config.toml
arch = "vit"
model = "model that predicts nearness at each pixel"
dataset = "rendered solids tumbling over patterned floors"
train_examples = 195000
image_size = 48
crop_scale_min = 0.8
horizontal_flip = false
output_stride = 8
norm = "rmsnorm"
norm_position = "pre"
hidden_act = "geglu"
mlp_ratio = 4
head_dim = 32
fused_qkv = true
bias = "none"
qk_norm = false
parallel_block = false
inner_norm = false
moe = "top_k"
num_experts = 16
moe_every = 2
expert_mlp_ratio = 0.5
experts_per_token = 2
shared_expert = false
patch_size = [8, 8]
conv_stem = false
layers = 10
width = 192
positions = "sincos"
loss = "mse"
targets = "nearness"
residual_init = "none"
optimizer = "muon"
muon_scale = "match_rms_adamw"
learning_rate = 0.0052
momentum = 0.95
nesterov = true
orthogonalizer = "newton_schulz_5"
adamw_lr_other_params = 0.0013
max_steps = 11600
batch_size = 384
epochs = 22.8
lr_schedule = "step"
warmup_steps = 580
weight_decay = 0.06
adamw_weight_decay_other_params = 0.01
Rows from block 5, named by matrix and row number. Rows with one number belong to one attention dimension. Each number is 128 + 24 x the weight over its row's rms, rounded and kept within 0 to 255. All counts start at 0. After the name is the row's rms in percent of the matrix's.
# v: attention query, key and value (stacked) (model.blocks.5.attn.qkv.weight, 576x192, the v third), inputs 0-191
# proj: attention output (model.blocks.5.attn.proj.weight, 192x192, transposed), outputs 0-191
v.169 111 [132 151 135 148 139 108 141 115 176 169 149 178 154 129 156  93 124  99 151 133 113 137 116 131 126 105 120  91 166 147 123 137 127 126 105 118 135 149 106 143 133 143  98 107 105 123 104 138 109 140 133  97 120 135  80 101 100 120 131 155 149 158 115 147 139  90 106 135 190  98  87 157 107 108  94 167 112 102 136  57 113 102 127 127 134 108 119 102 129 107 169 160 115 139 109  97 135 111 130 106  92 147 128 123 128 117 146 123 161 146 142 114 119 150 128 131 107 138  95 106 115 140  68 102 162 148 142 145 118 154 144 122 175 157 103 135 150 101 144 150 121 118 119  81 123 131 122 106 165 139 117 150 137  94 126 139  92 146 169  80 102 105 122 101 108 134 108  92 124 136 153 154 147 112  92  96 142  78  83 180 156 118 105 111 110 117 131 150 102  90 142 166]
v.170 095 [126 110 127 137 139 134 134 132 127 190 139 131 166 152 108 104 132 141 106 110 112 131 104 193 167 139 136 120 109 124  93 129 101 114 123 151 151 116  97 126 135 147 153 116 118 129 144 140 164 101 121 135 109 158 120 121 141 115 198 121 149 152 151 147 121 151 146 145  79 139 119 146 135 177 103 168 127 135 126 161  88 151 141 137 137 190 121 118 145 128 146 103 149 101 142 106 127 138 141 157  77 103 148 102 148 147 126 144 117 109 130 107 115 138  89 143  97 118 148 132 152 108 127  91 156 135 138 141 124 145 151 113 136 139 111 163 131 175 129 102 151  90  47  65 139 149 146 135 119 159 130 153 120 118 117 139 104 150 153 116 143 120 144 111 110 138 102 156 137 186  84 102 147 125 130 138 196 122 124 131 188 143 154 154 135 127  98 122 121 105 158 142]
v.171 108 [113 172 121 145 132 133 148  90 144 143  99 154 120 161  87 113 168 126 132 114 131 127 154 130 139 140 109 152 158 126 119 165 128 118  93 150  77 145 103 159 188 156 173 106 119 137 133 145 131 135 107 157 155 110 166 138 169 128 148 129  86  61  90 126 136 146 145 133 130 148 127 130 160 132 126 122 155  90  87  93 137 110 118 119 121 141 117 134 158 121 131 118 166 157 129 105 108  90 119 122 146 125 107  84 142  87  99 167 154 135 136 103 146 155 156  74 109 126 126 152 134 117 110  98 112 125  79 118 122 115 107  98 121 113 124 151 106  82 129 155 124  87 132 150 124 142 105 141 117 147 106 119 117 123  81 106 142 131 120 108 145  94 129  87 151 118 151 109 147 111 139 144 116 145 139 121  86 139 110 198 162  87 154 146 129 167 160 152 111 144 160 134]
v.172 092 [127 112 104 158 117  91  68 153 122 105 144 137 126 122 182 133  89 118 127 181 111 136 117 164  93 153 121  96 111 136  93 157 170 124 135 132 146 186 105 144 112 121 152 157 114 138 146 113 109 162 168 169 155 133 187 113 105  98 108  95 144 109 106 131 153 131  89 153 140 171 108 112 132 121 144 141  82 118 103 102 109  90 142  99 182 135 112 111 142 123 162 123 102 146 150 128 118 156 116 135 124 166 110 130  92 134 144 112 153 162 144 109 174 144 106 113 115 154  90 162 136 138 115  86 141 100 114 111 101 129 108 113 116 148 146 146  88 115 121 151 126 154 116 137 143 153  87 114 122 156 113 153 105 120 150 115 106 127 100 112 164 111 138 123  93 111 152 122 118  99 159 115 115 104 134  99 156 143 114 114 113 147 141 147 154 124 184 120 146 173 107 119]
v.173 108 [143 126 134 158 160 109 136 144 128 153 117 145 125 162  63 136 114  80 150 120  99 120 119 145 152 168  98 152 148 155 137 134 102 140 109 109 167 132 105 114 140 135 104 126 126 127 138 164 134 144 145 153 181 110 100 133  86 118 135 144  66 132 149 105 136 123 110 125 131 141  80 160 137 126 107 114  76 117  87 128 135 114 116 101 124 146 119 169 103 119 132 125 121 118 126 117  99 120 136 147 122  89 158 122 132 108  99 141 149 131 105 164 141 132 100  78 136 154 166 119 116 105 103 121 180 109 147 100 174 112 122 135 170  73 110 119 155 133 172 187 162 181 134 102 158 128 128 116 135 191  77 115 121 121 110 151  98 156 111 128 164 100 158 144 121 147 101 120 110 122 126 112 127 132  88 142 116 153 121 140 105 117 161 141  97 134 155 125 146 136 144 103]
v.174 097 [121 105 130 109 114  97 113 157 116 129 149 120 129 133 121 164 138 132  93 116 103 149 125 129 178 146 119  86 106 141 137 119 133 101 124 141 124  94 155  96 127  96 100 115 142 132  86  83 117 121  91 120 125 125 150 180 150 127 175 166 142 110 102 145  94 117  97  86 136 161  93  73 112 128 112 124 143 111 121  96 140 125 150 121 119 173 165 122 167 108 130 146 122 101 115 135 148 147  91 106  98 122 127 180 142 161 160 134 104 115  97 102  98 140 128 145 143 132  93 122  97 137 160 141 146 171  88 146 142 142 109 119 144 162 180 160 115 154 119 118 131 120 132 151 124 142 152 108  93  71 117 103 145 118 128  93 132  90 118 129 107 120 119  97  71 157  83 108 118 116 152 122 156 147 108 130 149 128 173 142 169 170 116 124  88 159 112 139 139 111 144 146]
v.175 113 [128 106 147 158 165 104 111 115 142 174 117 144 130 149 102 150 142 134 115 105  94 120 122 143 118 170 144  99 121 135 158 140 143 106 166 124 119 149 144  88 116 135 130 148 128 109  75 169 105 100 190 134 122 159 111 146 143 112 108 121 100 126 136  92 122 118 119 147 121 154 126 165 159 167 121 113 137  80 159 157 187  98 139 142 100 120 108 145 129 109  88 144 177 134 116 117 149 121 125 129  91 129 122 180 149 124 149 134 130  99 127 107 123 156 136  99 136  87 107 110 127 116 117 109 114 125 125 118 137 142 137 108 101 158 154 123  80 115 139 144  94 139 133 168 171 137 108  74  84  88  97  82 110 124 108 120 103 153 129 164 168 139 123 168 118 184 134 131 133  94  99 119 134 154 137 133 135  96 115 128 109 110 180 150 102 145 133 128 108 175 154 128]
v.176 110 [162 135 132 121 126 117 131 103 121 112 105 100 119 130 108 129 160 157 150 164 176 113 151 108 163 181 139 158 127 121 138  93 167 107 113 161 129 107 102 136 106 109 159 120 114 126 122 162 134 110  99 172 143 143 109 101 123  97 107 125 112 138 134 152  91 121 135 126  82 113 197 168 137 142 145 185 115 125  98 147 144 141 132 181 139  93 110 138 146 147 120 138 161 149  83 117 170 120 122  87 134  93 172 114 123 153 145 146 117 147 152 122 119 106  90 105 133 144 118 139 174 104 156  95 111 136 125  98 143  81  74 144 113 118 159 113 132  99 151 148 121 134 117 136 118 141 120 123 151 121 107 148 121 112 133  96 190 119 178 109 135 111 157 156 137  68 137 136 142 142 132 149 141 148 132 127 113 158 143 170 141 126 125 110 118 111 126  92  78 137 150 136]
v.177 099 [123 165 139 111  89 114 130 116  58 116 147 135 146 116 138 139  70 108 110 141 112 111 113 107 123  95 128 139 124  90 111 154 138 189 145 102 113 177 102 125 153 125  95 145 160 144  98 104 107 136 154 174 149 140 153 140 153 149  95 135  89 130 114  89 115 153 163 109 120 114 158  96 138 140 144 129 156 125 128 130 107 109 158 115 152 103 168 117 114 159 151 141 157 103 138 114 132  97 147 142 131 128  89 126 153 114 129 100  95  89  88 109  94 135 166 146 157 101 143 148 155 143 156 149 152 146 139 127 126 144 144 120 127 126 114 115 102 201  94  84 101 150 151 127  94 120 129  99 172 126 128 140 147 131 153 130 127 160 105 136 125 134 115 138 121 136 146 123 122 108 113  95 127 193 155 140 123 119  85 120 111  95 108 178 174 115 162 103 127 140 138 137]
v.178 105 [151 157  95 125 107  85 143 120 128 117 158 166  96 134 152 135 121 130 152 127 112 143 109 117 136 123 125 152 121 133 146 139 115 137 151 135 140 135 161 137 144 106 117  91 144 112 158 138  86  85 150 133  86 158 132 122 132 125 135 134  82  97 116 150 162 148  90 116 126 112 150 117 111 161 118 172 139  57 134 174 133  99 132  86  96  94 116 103 169 122 125 136 160 162 107  95 123 156 148 138 115 131 138 131 126 148 136 151 118 135 106 128 124 107  97 108 184 112 176 110 132 151 128 159 112 164 163 168 116 152 129 132 206 123 158 106 162  97 152 107  90 155 120 124 118 154 156 128 111 120 160 155  87 164 104 135 101 132 117 139 100 126 133 117  98 118 137 121 128  84  74 145 126 112 165 143 121  91 161 151 120 156 120 124 113 170 149 112 134 101 148 144]
v.179 099 [149 158 122 157 134 105 102 184 133 118 109 129 135 127 141  97 137 101 131 104 127 146  81 155 131  78  80 120 146 133 121 131 109 122 131 152 124 159 140 119 138 183  92 135 123 159 164  86 150 154 128 163 174 164 139 114 113 136 111 120  86 119 144 109 156 163 128 111 124 174  94 116 100 109  99 128 122  91 108 130 134 106 118  83 121 189  98 143 159 119  99  96 140  84 161 160 131 119 117 146 134 179 145 157 127  89  93 122 118 132 151 123 160 160 154 117 144 120 126 102 136 164 168 110 151 114 147 130 101 110  91 120 141 166 134 147  86 137 110 114 151 100 124 117 133 151 116  91 108 100 100 152 104 124 129 129 125 147 112 156 150  89 155 162  87  86 135 143 130 137 106 132 133 123 131  85 139 125 115 124 119 118 152 120 172 126 140 111 144 157 107  83]
v.180 108 [141 115  93 101 151 117  76 123 140 119 161 155 145  95 155 169 115 137 130 147 121  96 118 110  83 126 136 110 161  87 127 110 160 150 149 118  83 146 145 130 107 162 138 140 131  96 183 148 129 117 156  83 116 143 104  90 112 137 172 152 136 109 149 118 129 114 126 161 111 102 146 148 120 124 158 136 154 132 181 100 149 119 101 183 112 112 144 146 171 127 107 122 129 125 150 101 147 110  89 105 124 169 130 138 113 120 113 110 123 120 154 140 173 107 125 132  91 161 153 142 123 146 120 180 134 125 148 142 131 144 111 130 160 152 113 166 101 105 160 101 132 145 109 121 152 147 136 153  92 113  91 126 100 134 137  79 132 107 130  89 101  80 149 130 141  73 173 165 143 120 115 112 168 154 106 102 114 108 143 151 111 165 123 136 114 123 102 117 162 145 163 116]
v.181 100 [150 102  97 118 176 120 105  89 105 144 138 137 115 106  98 128 135 131  98 153 126 151 158 145  87  86 139 139 129 136 143 115  89 144 149 110  97 154 117 147 124 105 128  88 144  80 169 145 146 106 157  93 149  65 151 105 127 119 131 118 149 106  83 132 137 121 102 152 151 121 121 179 114 165 104 160 179 116 110 108 116 100 139 152 109 124 187 139 106 158 129 131 112 109 122 108 111 138 142 108 147 164 119 108 166 111 120 130 136 117 119 137 113 118  92 136 155 142 137 123  88 108 153 122 149  85 127 115 121  80 169 137 159 104 170 125 148 160 118 106 151 101 141 107 129 131 137 165 119 160 123 152 167 150 149 133 116 177 132 114  95 186 113  99 112 106  91 144 151 141 157 147 132 117 103 120 103 107 115 128  79 173 135 136  92 115 130 137 107 130 104 108]
v.182 093 [127 119 104 153 128 143 109 183 137 169 127 109  92 149 176 114 150 134 124 148 107 151 116 111 133 140 106 145 144 137 166 141 141 108 133 156 133  74  95 137 136 109 145 110 131 118 150 172 153 133 122 161 124 150 146 140 145 107 128 100 107 112 130 112 115 132 181 134 144 122 118  95 137 100 146 132 135 154 154 161  90 139 110 139 116  96 176 147 123 152 115 108 156 139 108 107 125 163 104 126 154 121 118 154 145  65 108  83 141 122 153 117 104 124  95 154 123 125 181 141 145 150 130 160 126 138 166 109 144 129 134 110  64 172  95 148  83 124 137 103 163 149  91 134 139 135 115 122  69 153 110 159 111 135 157 130 122 107 114 165 156  65  85 154 146 192 148 124 108 153 126 113  90 155 138 120 108 132 129 120 126 134 162 135 131 109 124 157 126 140 100 119]
v.183 113 [122 132 186 134 125  98 141 106 115 106  98 144 142 134  97 157 110 156 136 101  74 152  72 157 183 152 155 115 115 133 123 120 171 116 123 140  95 121 118 148  97 124 162 138 121 140 113 121 127  93 155 127  78 131 135 141 173 142 137 132  98 112 113 127  86 150 157 171 126 135 125 111 131 155 142 161 135 133 148 139  93 127 173 145 139  88 103 118 178  90 114 107 170 151 132 134 130 170 136 109  75 136 138 121 107 133 134 133 118  90 137 104 152 131 145 126 136 122 127 132 164 132 133 103 122 151 108 123 128 156 127 124 105 169 138 138 105 120 124  94  98  99 103 152 126  79 105 112 126 131 110 131 138 111 140 127 180 130 134 142 100 121  84 125 120 187 152 101 135 171  72 165  70 141 161 122 160 137 134 111 137 115 117 119 169 141 114  90 141 138 121 153]
v.184 095 [139 133 115 114 148 122 133 103 169 122 132 135 118 138 149 135 160 121 126 130 117 145  85 119 132 137 121  76 187 155  84 151 107 127 133 106 143 150 181 137  94 122 181 107 104 106 121 117 156  93 134 114 143 122 137 112 137 140 164 176 148 120 136 129 147 155 136 139  98 134 118 146 130 146 104 123 118 161 141 126 121 145 139 163 112 104 109 124 125 120 109 107 171 139 101 110 126 114 121 106  82 105 114 171 121 158 136 149 155 133 125  71 118 149 135 127 118 123  86 154 148 131 123 134 122 156 174 135  98 159 156 113 144 166 176 165 158 117 139  90 116  78  92 104 115 100 143 128 123 148 132 200  99 135 148  91 163 127 144  97 146 110 152 136 125 137 137 104 142 175 142 123 158  99  93  80 117 143 169 115 126  90 141 135 154 119 112 140 133 136 197 130]
v.185 098 [116 138 122 132 155 101  71 141 148  87 141 154 146  77 154 162 133 178 141 145  64 163 129 117 103 108 132 101  95 102 112  80 120 104 117  92 115 157 149 161  68  87 116 102 114 124 129 126 129 134 149 100 154 145 106 102  99 114 138 147 149 127  96 145 112 114 109  98 107 144 132 148  96 145 147 144 162 127 147 128 183 125 119 122 199 114 137 113 125 113 122 136 124 103 119  87 124 116 188 126 124 122 144 120 103 105 134 131 127 165 145 150 124 121 191 124 135 119 150 110 113 120 135 142  99  92 105 127 118 159 133 141 138 154 173 140 183 131 121  87 126 109 112 130 138 160 130 161 143 107 122 102 141 119 161 129 116 129 108 109 135 138 142 100 150 107 103 150 141 160 127 114 156 152 143 132 106  89 114 109 157 130 146 127 139 115 149 161 151 148 117  63]
v.186 100 [109 125 173 146 148 147 132 131 134 131 146 137 129 138 134 133 126 111  69 141 125 172  86 163 129 103 105 155 101 102 100 107 106  77 127 147 142 104 148 106 155 132  63  75 147  55 121 129 118 156 129 143  99 125 106 100 147 142 130 111 130 111 154 121 115 126 108 144 129 101 106 109  94 128 113 139 139 171 152 127 158 169 141 144 126 192 129 104 136  89 108  77 134 103 104 147 100 179 131 102  89 150 151 127 161 144 128 113 124 110 158 121 156 105 131 143 126 133 123  95 111 115  66 111 121 158 112  72 167 135 113 127 110 117 190 153 125 132 130  88 131 128 172 126 110 183 138 140 136 112 100 120 116 130 136 132 113 154  90 139 128 136 148 144 137 124 111 132 127 151  98 123 112  92 107 129 124  98 136 121 161 142 151 143  84 151 126 136 113 133 122 124]
proj.169 104 [152  89  94  85 127 134 137 144 146 106 117  84 105 126 164 163 162 126 163 180 139  98 170 112 131 141 114 124 124 108 111 176 131 129 128  90 122 108  99 143 126 122 108 142 112 117 109 127 179 133 127 138  93 150 166 142 197 167 147 110  95 112 191 125 119 144 157 116 138 154 147 101 132 132 171 146 154 143 130 145 118 127 148 109 117 145 100 132 131 138 135 110 154 146 130 143 131 126 135 127 139 118 164 151 187 160 123 159 126 116  94 177 170 146 131 119 119 109 133 140 149 154 127 150 120 143 144 133 134 149 101 121 118 116 129 102 134 135  92 116  95  87 148 136  60  95 103 118  95 134 101 127 140 136 154 135 110 124  94 146 134 147 124 139 158 143 115 139  97 157 119 172 107  99 150 177 115 105 108 109 118 121 148 135 156 138 173 164 121 123  92  74]
proj.170 092 [133 140  96 107  90 136 163  80 131  60 126 126  72  81 170  93 116 114  95 140  94 128 150 133 121 138 113 128 141 126 137 119 112 147 116 154 113 152 148 134 131 157 130 144 145 132 117 169 158  95 125 103  73 110  98 145 157 142  99 126  93 166  83 134 152 108 126 135 110 102 145 111 122 125 133 167 144 137 138 141 157 138 126 114  89 148 134 127 137 137 113 127 162 195 160 149 118 113 138  97 124 123 118 139 130 173 137 105 131  81 136 157 158 117 153  98 171 116 110 109  48 133 144 108  99  86 130 118 140 101 145 121 110 141 125  88 133 103 116 148  73 144 124 115 154 132 128 133 141 105 160 157 131 122 129 135 114 110 141 147 175 130 117 161 115 135 170 162 128 105 129  97 136 147 109 158 106 110 142 159  93  99 146 143 121  94 152 146 135 131 138 149]
proj.171 098 [137 137 108 127 105  88  95 124 133 123 119 154 126 140 147 130 143 127 112 153 112 110 119 138 116 158 162 119 164  67 184 111 135  95 141 112 114 130 123 123 103 127 112 120 126 141 155 121 108 121 172 143 115 137 126 119 104 151 140  96 163 135  98 112 159  86 148 168 111 135 136 110 144 139 124 116 135 140 150 139 137 104 115 153  90 138 166 108 146 130 123 128  68 174  96  93  85 146 133 140 193 142 133 122 124 143  93 106 122 173 128 159 148 108 130 151 140 170 130 154 135 128  98 157 144 160 185 120 123 111 119 156 119 141 155  65 125 128 136  93 111 156 137  97 105 108 129  95 119  94 137 129  93 147 115 128  92 130 117  73 143 116 111 142 124 101 143 119 140 128 190 112 142 127 117  99 104 104 103  95 107  83 107 126 134 159 113 143  70 137 132 179]
proj.172 090 [151 125 120 155 124 126 151 120 129 148 139 187 119 119 132 140 147 113 124 112 151 141 173  92 159 140 120 129 162 119  99 106 110 135 139 116  73  87 154 164 100 126 102 133  94 201 129 102  99  74 132 154 137  96 124 143 133 168 114 171 136 113 136 144 150 120 159 125 110 123 123 104 141 165 132  96 117 139 118 131 136 159  53 111 121 119 120  78 137 109 143 120 103 170 166 129 146 149 135 111 122 113 139 136 159 139 118 112 106 115 145 117 145 103 148 164 139 106 137 106 145 103  99 171 143 124  92 114 140 121 128 136  98  96 115 128 171 118  95 144 164 128 151 112  99 100 130 142 173  95 133  85 118 138 137 144 136 171 143 120 132 139 158 151 158 146  89 170 120 137 123 164 106 136 123 126 107 121 150 172 196 124 118 130 104  91  95 129 146 128 108 148]
proj.173 107 [129 143  96  88 116 102 117 158 133 112 151 152 110 132 130 154 100 165 106 148 131 135 130  80 134 157 120 129 142 134 134 130 138 138 180 148 113  83 139 123 126  89 135 104 145 135 131 119 122  81 152 111 111 132 116  96 166 106 114 144 110 179 155 162 109 124 134 163 124 123 129 146 137 126 163 142 144 140 108 171 106 157 132 120 123 135  57 125 119 149 121 122 107 165 119 124 132 159 108 128 107 148 151 134 163 156 160 119 147 143 120 104 162 120 132 140 124 124 118 118 105 112 104 156 119 160 132 176 131  67  95 161 157 128 143 123 128  81 130  97 114  98 116 143  88 101 118 125 102 105 120 103  93 102  61 133 191 113 162 131 124 147  97 154 138  71 141 168 120 166 129  98 151 127 159 130 122  97 132 127 101 137 133  87 107 126 108  97 102 170 106 112]
proj.174 102 [130 137 154 129 135 134 120 128 119 150 122 112 143 124 153 150 134 111 138 117 187 140  96 175  39 122 113 151 111  98 156 141 121 151  69 100 131 180 113 160 137 132  83 130 125 115 152 152 178 124 135 145  96 104 173 108 128 127 118 128 116 116 113 115 150 141 135 136 122 148 145 140 141 136 102 112  85 151 172 124  97  98 143 171 127  82 122 144 141 170 121 120 133 143 133 120 135 112 153  90 168 114 168 105 120 102 125  86 129 136 146 146  99 188 147  79 105 122 123 116 154 158 106 119  90  72 133  76 149 120 115 134 129 121  98 155 139 171 128 149 119  98 130 118 109 122  95 142 115 112 123 130 108 136 111 150 114 126 171 161 153 123 129 130 136 113  96 137 117 105 154 136 101 128 129 148 117 147 131 175  93 137 126 140  93  99 131 167 100 150 146 111]
proj.175 111 [117 112 136  85 142 109 100 128 121 137 121  84 134  96 116  94 121 108 101 123 171 138 153 118 110 120 137 133 107  45 104 100 131 145 144 143  96 109  93 122 120 124 128 119 166 121 165 119 134 138 143  82 143  92 151 116 149  81 133  79 141 107  84 154 138 126 156 132 124 118 113  96 118  89 143 142 105 152 129 112  85 114  91 167 119 122 100 141 151 160 148 152 130 174  98 117 154 158 146 144 182 129 135  89 142 114 126 145 133 147 151 151 142 119 120 122 158 163 140  93 123 117 100 112 121 138 113 104 174  97 135 114 163  95 120 157 122 108 150 128 161 126 113 104 122 105 101 104 142 165  90 121 147  85 122 149 137 121 124 157 151 176 115 102 108 113  89 118 163 152 111 152 133 146 164 106 120 144 141 101  89 117 133  94 109 117  85 136 112  89 160 137]
proj.176 109 [117 142  96 125 147 131 132 104 116 124 136 143 169 143 127  82 118 100 118 128 134 129  70 155 138 115 131 133 118 156 107 100  89 117 152 141 131 149 118  98 160 117  75 138 128 167 149  58 116 124 135  80 149 149 112 105 116 140 138 118 153 132  89 155 128 128 116 128 136 154  89 108  66 117 128 105 167 117 132  98 137 146 129 133 109  96 114 126  94 111 127 116 125 120 123 152  95 142 124 127 171 151 122 149  95 125 118 133 116 145  95 136 130 138 111 145 164 156  87 162 100 116 102 105 169 109 149 129 114 148 158 146 139 143 148  99 130 124 112 132 107 148 128 105 192 124 130 123 144 123 162 135  91 111 153 130  92 129  79 152 134 190  90 140 118 138 136 114 178  87 128 107 127 117 118 149 138 134  75 145  73  75 137 145 159 117 141 135 152  93 103 161]
proj.177 097 [ 98 127 141 128 113  73  87 142 120 128  90 118 119 118  94 130 114 152 107 103 137 170 134 178 133 106 129 170 126 160  72 125 150 111 146 140 117 121 159 155  81 132 151  95 113 127  87 173 107 154 112 128 167 126 118 134 122 129 127 121 131  82 129  83 151 136 133 144 103 160 114 122 145 103 132 129  99 106 132 166 163 137 120 152 144 200 141 128 112 139 106 154  84 123 150 133 151 117 100 168 121 148 128 138 127 139 130 146 159 156 156 143  59 119 117 125 119 149 133 105 129 148  75 116 132 107 102  95 107 142 140 113 138 137 126 125 105 100 158 121 131 159 113 144 153 180 159 165 112 159 118 111 136 161 165 111 147  96 102 130 105 116 113 113 131 117  91 160 110 117 141 117  76 105 110 108 132 151 126 125 169 145 136 116 119 134  77 121 142  98 147  83]
proj.178 106 [137 104  95  98 173 157 131 149 108 110 112 112 173 129 123 121 135 123 112 122 107 142 124 119  71 106 140 134 144 142 118 154 126 149 159 107 135 144  84 121 157 141 148 131 152 132 163 140 145 104 133 158 122 114 121 123 157 165  96 133 127 124 152 122 138 117 122 117 164 129  93 122 141  52 135  95 106 180 144 151 105 138 137 135 147 182 133  70 131 139 118 118 104 138 162 143 149  73 107 161 127 108 149 135  97  98 161 123 138 147 120 186 123 109 103 106  83 161 127 171 156 125 103  88 103 111 123 120  89 126 138 118 102 123 106 170 147  80 131 105 139 135 139 121 139 131 137 109 102 119  93 155 127 142 147 119 121 160  95 150 101 115  96 147 162 129 111 124 121 135 119 123 139 103 166 147 175 168 113 111 140 123 144 127 111 113  96 174 125 156  97 183]
proj.179 107 [135 116 123 127 112 110  87  80  94 119 138 120 120 110 133 119 125 152 113  87 133 105 199 139 141 160 130 174 173 111 155 109 106 107 116 109 155  91 163 149 109 117 145  95 143 178 148 138 143 120 123 111 117  84 152 124 130 114 118 130 139 126 130 159  96 102 106 116 102 133 162  72 163 133 148 107 131 163 120 118 135 118 119 141 152 143 147 140 118 112 158 131 114 179 136 143  93 158 129 121 137  95 158 144 139 146 102 108 149 136 168 125 103 117 139 136 132 132 134  94 125 169 117 122 112  95 132 102 100 122 123 168 153  42 159  81 134 103 124 133 140  89 121 110 112 126 173 145 114  98 147  97 139  91  78 144 129 136 210  98 148 164 147 126 142 115 110 113 101 155 136 111 122 139 112 114 130 131 118 148 137 150 123 152 100 136 124 137  96 130 130 155]
proj.180 106 [130  95 146 132 155 133 100 123  97 113  96 131 112 111 113 105  93  79 152 113 146 153 128 118 146 108 112 142  99 121 103 119 109 128 124 106 145 114 110 141 137 146 104 128 151 159 133 129 125 141  92 187 173 101 150 147 148 196  98 125 104 126 143 177 162 100 132 120 133 177 127 107 141 130 131 135 105  90 146  90  68 111 145 101 163 128 115  82  71 168 145 125 167 132 122 111  90 140 105 112 103  85 134 104 127  60 166 141 169 121 107 121 152 114 125 137 135  91 113 125 131 115 143 109 136 116 159 101 150 153 100 111 127 109 141 102 132 154  94 161 141 105 116 133 150 120 146 125  93 125  98 108 126 126 121 150  84 136 154 164 140 154 125 112 150 157 140  83  93 144 119 169 113 117 104 152 141 128 133 119 130  73 142 109 141 131 118 139 123 137 162 146]
proj.181 096 [143 168 150 125 100 125 158 123 128 126  92 152 149 165 140 133 154  90 142 100 124 136  94 124 157 156 108 140 122 135 125 140 113 140  91 185 165 125  95 128 155 100 143 122  82 147 123 156 115 117 138 126  94 164 132 129 176 155 162 152 102 159 149 135 109 138 100 156 142  99 115 115 137 160 176 131 135 130 155 142 115 148 113  84 141 163 108 118 107 172 126 141 145 102 106 148 197  75 100 116  65 125 144 149  96 115 146 136 102  89 116 128 166  85  98  92 116 101 120 149 134 112 109 138 113 165 145 120 143 120 118 127  98 161 111  90 112 120  80 168  87 155 123 126 103 113 126 147 145 150 144 134 134 159 145 118 126 152 109 148 151  83 126 178 148 147 140 118 126 165 108 122 121 133 138 120 125 104 132 114 158 138 157 104 116 167 107  98 132 147 124 129]
proj.182 093 [134 164 122 111 139 140 107  67  94 116 174 126 111 126 102 132 117  86 114 107 122 122 142  98 149 121 109  87 149 164 141  86 126 120 142 128 130  95 126  94 109 169 106 137 158 139  89  99 128 103 157 109 135 112  96 132 131 152  74 135 132 114 119 115 113 120 140 110 123 124 138 135 117 149 129 157 112 111 159 100 145  99 126 135  96 128 143 104 160 117 112 131 124 179 137  60 110 161 108 153 167 187 147 101  74 153  80 143  87 149 141 155 155 136 113 164 165 150 122 103 137 128 146 123 137 145 139  86 110 133 133 123 183 145  94 132  92 156 137 101 127 137 103  91 175 132 182 133 112 122 116  97 126 118 144 106 147 153 123 112 114 145 131 127 172 146 150 133 131 129  86 118 137 127  82 147 110 149 108 106 136 159 129 116 142 121 114  77 110 116 144 143]
proj.183 115 [157 102 158 119 153 127 105  97 129 152 141  85 105 119 121 115 110 110 116 137 141 122 140 125 115  85 125 138 120  88 135 140  97 162 110 113 148 151 110  84  95 123 130 149 136 115 142 149 143 136  89 123 124 141 118 128  79 104 122 105 154  96  50 132 166 109 134 125  78 143 100 116 111 101 155 148 148 125  94 134 154 114 111 127 101  90 156 124 162 178 148 161 111 156 142  80 129 108 110 148 165 128 117 118 139 159 108  82 124 149 140 143 143 108 159 100 152 120 138 102 103 109 122  98 101  95 110 115 159 141 141 129 153 117 121 151 111 147  91 121 156 170 136 127 152 143 159 113 181 105 147 145 105 130 131 140  96 149 102 137 117 212 103 105 129 126 103 131 114 121 156 132 139 154 123 157  99 158 110 121 101 101 143 147 122  93 124 161 142  75 127 157]
proj.184 101 [144 112 112 131  90 137 151 101 106  98 101  45 121 129 104  92  77 114 165 106 122 108 166 107 115 112 132 103 143  92 121 153  81 115 131 137 124 114  90 102 149 175 116 158 173 159 159 161 125 118 105 150 119  94 124 153 153 153 127 157 134 107  79 119 108 113 157 123 158 104  92  74 117 125 123 111 180 149 169 102  94 105 148 132 134 131 143  95 140 156 127 127 136 108 149 151 143 121 124 104 129 123  95  94 167 161 133  98 129 111  93 165 141 142 159 117 125 148 108 133 143 158 147 122 154 120 121 144 142 138 129 135  87  90 161  67 118 165 115 144 124 156 121  93 117 121 132 129 160  88 149 120 109 111 146 130  95 128 121 102 149 138  94 107 123 122 105 108 119 122 104 150 129 134 112 161 112 133 131 121 115  79 102 133 109 136 155 121 119  85 141 142]
proj.185 105 [ 95 132 148 125 163 108 148 135 117 173  73 156 129 142 118 109 134 143 143 138 163  90 112  96 145 151 112 149 107 120 160 179 182 146  91 119 155 136 120 144 130 118 112 113 120 137 120 132 152 130 107 143 141 119 150 134 172 127 106 141 102 121 153 131  78 123 141 155 140 160 131 151 154 102 120 133 119 134 107 101  79 119  91 119 142 105  86 117 141 148 104 135 147 150 116 145 160  97 124  68  51 119 100 120 102 127 137 110 121 109 122 154 126 111 159 159 163 138 109 166 152 124  88  85 146 136 119 156 183 152 167 144 115 109 117 134 143 172 105 161 135 118 184 109 138 130 162 139 131 145 148 153 157 184 126 107  80 157 149 138 126 137 140 126 147 162 106 139 124 136 132 154 109 154 125 141 148 151 113 141 158 130 121 160 112 137 101 164 135 105 141 111]
proj.186 094 [138 124  92 137 113 120 168 140 109 130 104 148 156 120 120 125 155 140 128  92 107 172 127  93 160 138 109 127 115 111 127 162 124 158  97 119 121 166 132 146  81 111 144 170 112 163 122 135 197 122 123  93 151 118 168 145 121 106 107 107 103 105  91 134 121 103 136 132 146 121 144 153 145 174 146 155 125 108 113 131 116 105 144 102 138  93 118 133 116 143 150 149 152 144 126 158  98  92 136 116  60 118 179 158  61 145 104 139 127 148 160 142  87 138 178 109 127 111 143 131  96 150 113 102 159 148 106 157 133 120 133 114 115 136 127 137 134 134 157 138 154 108 123 106 129  67  99  86 141  90 139 156 132 144 114 180 110 117 139 150 121 147 113 138 135 182 110 132 151 172 145 140 107 158 147 152 143 121 111 110 124 181 119 142 144 140 105 115 160  97 150 121]